{
  "encoder_norm": "batchnorm",
  "momentum": 0.95,
  "orthogonalizer": "newton_schulz_5"
}
Rows from block 6 of the encoder of a small waveform autoencoder, named by matrix and row number. Rows with one number belong to one channel. Each number is 128 + 32 x the weight over its row's rms, rounded and kept within 0 to 255. All counts start at 0.
After each channel's rows are labels from the 100 clips, of 14848, where the channel reaches its highest value: "strongest on" is what is common among them. Only what is clearly more common there than usual is listed. The data: simulated modem signals in the audio band. In brackets: how many of the 100, against the usual share in percent.
# convs1: first pointwise conv (encoder.blocks.6.convs.1.weight, 288x288x1), inputs 0-71
# convs3: second pointwise conv (encoder.blocks.6.convs.3.weight, 288x288x1, transposed), outputs 0-71

convs1.265 [141 104 101 181 160 130 199 163  87 152 130 226 113 138 139 114 126  76 112 123 162  94 168 158 153 137 176 161 128 166 150 172 165 160 164  59  89 104 118 170 180 106 150 112 122 133 126  80 151 101 115 145 140 177 110 131 143 182 184  89 124 100 105 149 149 144 148 127 169 104  81 143]
convs3.265 [173 194 108 152 108 114 137 136  92 121 107 160 168 131 151  75 105 176 101 102  91 139 128  98  87 156 192  93 151 124 130  89 157 168 149 126  83  92  96 145 176 102  99  88 139 127 210  39  93 111 117  60  88 137 113 130 168  97 159 127  96  96  72 140 107 113 147  94  91 140 104 153]
strongest on: frequency hopping (28 vs 6.2)

convs1.141 [124 108 158 143 160 162 174 131 111 163 117 131  80 142  93 115 137  78 119 114 113  64 114 102 154 139 127  56 121 121 168 128 111 102 139 165 120 142 132 134 102  89 144 111 121 158 150 102 129 198 171 161 123  86 134 154 128 136 106 131 138 121 134 127 137 179 117 179 184 181 110 172]
convs3.141 [121 183 168 146 138 148 156 141  53 149 151 113 140  87 184 119 107  68 125 169 108  76 160 130 127  90  92 139 144 153 113 139 122 115 144  87 122  98 156 133 143 185 101 104  97  53 100 159 101 106 107  80 180  57 153  95 108 135 137  99  65 135  94 190 174 135 119 135  81 156 124 128]
strongest on: frequency hopping (29 vs 6.2)

convs1.19 [103  79 107 138 135 123 202 119 141 153 120 138 144 128 142 190  97 111 104 121 111 114 102  89 158 162 143  96 137  88 102 174 121  89 145 128 195 116  97  92 115 118 141 141 171 103 132 201 172 108 167  84 206 106  99 108  83  98 204 116 153  83 178 138 124 114 153 128 142 115  70  97]
convs3.19 [127 132 113  65 114 132 135  88 139 133 163 150 166 125 120 131 150 104 153  97 115  95 127 223  70 105 105 105 142 135 123 118 107 104 243 144 129 131 138 133 132 134 124 126 132 166 171 141 138 120  50 196 131  72 171 118 155 146 180 171 120 166 130 130 104 139 128 128 129  99 122 147]
strongest on: carrier: 2.5 to 3.5 kHz (54 vs 25)

convs1.251 [159 134 130 122 132 153 112 106 104  74 120  95  97  79 105 107 132 137  53 136 114 125 167  62 115 138 158  96 135 118 166 132 167 127 146 183 102 158 114 146 106 107 134 112 119 158 113 113  85 147 122  73  96 138 122 121 104  82 136 125 138 124  81 121 146 126 168 160 101  93 120 157]
convs3.251 [148  77  81 158  58 132  94 148 129 133 115 100 150 175 145 139  94 123  75 109 122 107 146 116 123 135 146 141 157 121 136 144  87 149 161  86 131 103 105 122 111  96 158 105 107  96 141 110 106 123 127 148  94  85 130 156 152 117  71 194 162 172 127 180 123 202  62 149 155 126 153  79]
strongest on: carrier: 2.5 to 3.5 kHz (51 vs 25); frequency hopping (37 vs 6.2)

convs1.124 [147  74 115 138 138 152 150  90  74 134 159 134 172 135 110 118 111 111 138  27  48 112 122 155 117 110 174  90 121 200 134 110 119 134 152  97 102  90 100 165 118 145 183 124 166 134 113 173 122 109  93 114 174 133  50 116  80 129 136 141  81 201 115 109 112 100 129  77  95  74 154  81]
convs3.124 [ 95  85 115 163 116 128 159  95 181 133 125 112 127 137 140 132 158  71  97 104 161 144 157  83 145  92 129 186 111 146 111 117 150  79  96 107 101  94 111 136  99 139 122 211  73  99  94 118  69 117 140 107 100 128 120 117 161 143  79 160 169 178 107 159 154 150 141 190 128  92 129 119]
strongest on: carrier: 2.5 to 3.5 kHz (64 vs 25); 50 baud (44 vs 17.7); 8-FSK (33 vs 5.9)

convs1.236 [123 159 147 111 130 149 107 141  95 155 139 197 181 111  48 144 165 122  99 132 105 106 122 173 114 143 128 123 105 115 149 142  99 129 174 110 182 136  83  76  74 128 177 104 202 138 125 174 102 129 124 167 131 133  83 118 139 145 121 109  53 140  85 132 136 115  80 146 142  70 105 118]
convs3.236 [106 124  92 110 174 114  79 106 175 130  89 144 122 130 177 117 133 134  48 129 140 119 152  56 138 132 119 163 186 137  98 125 174 181 163 133  88 100 186 133  77 180 112  92 105 127 166 144  99 125  87  90 109 165 154 112 112  75 109  96 142 108 103  92 135 100 125 127 124  93 151  70]
strongest on: frequency hopping (37 vs 6.2)

convs1.121 [101 112  78 138 124 179 122 118 143 165 151 126 110  90  71 106 134 137  91 162 132  83 159 115 113  89 137 123 116  99 184 101 187  92 116 110 134 105 119 133 112 162  86 139  79  72 125 152 153 140 137 143  63 143 224  94 130  90 153 106 160 158  90 134 108 115 182 119 131  88 123 128]
convs3.121 [164 142 111 177 141 153 131 104  92 140 161 153 118 105 121 110  98 113 127 142 104  90  83 149 131  80 132 175 148  95 169  74 145 119 149 122 119  80  91 114  83 172 175 183 128 152  93  77 170 148 191 181  93 135 138 155 157  76 134 119 110  43  85  86 133  93 135  87  95 103 152 127]
strongest on: carrier: 2.5 to 3.5 kHz (74 vs 25)

convs1.33 [171 110 132 148 121 155 149 207 107 121 123 103 144 141  96 141 137 150 139 125 125 113 130 103 172  32 135 129 148  97  54  96 123 144 126 160 102  98 158 136 158 106 183 121 126  63 141 123 145 163 138 163 155 153 102 117 165 106  98  33 100 112 133 146 116 138 112  91 123 119  78 167]
convs3.33 [112 111 124 152 161 124 153 172 153 132 113 102 109 163 119 120  69 178 140 192 134 159  59 120 116  99  47 170 125  55 110  78 159  56 126  84  67 149 127 104 126 159 118  89 153 121 171 161 163 122 131 119  71 174  70 114  99 161 112 128 101 157  95 127 116 116 129 145  78 137  77  69]
strongest on: frequency hopping (31 vs 6.2)

convs1.240 [113 108 137 160  95  95 123 135 119 180 130 159 150 138  58 131 106 128 134 142  98 141 151  79 130 160 165 135  98 177  88 143  73 202 165 162 168 143 171 137 134 128 138 177 135 133 133 114 100 152 123 135 113 139  59 151 140 153 119 119 131  67 129 150 156 212 114 126 141 156 116 101]
convs3.240 [145 165 167  78 103 154  88 108 148 107  97 161 114 140 138 161 147  85 180 137 118 183 104 159 186 128 126  92 124 116 146 113 134 162  92  88 156 103  86 123 150 127 169 109 143 124  76 110 144 103 149 199 102 162  96 131 109 130 103 126  97 103 134  56  96 142 169  55 106 179  99 110]
strongest on: frequency hopping (29 vs 6.2)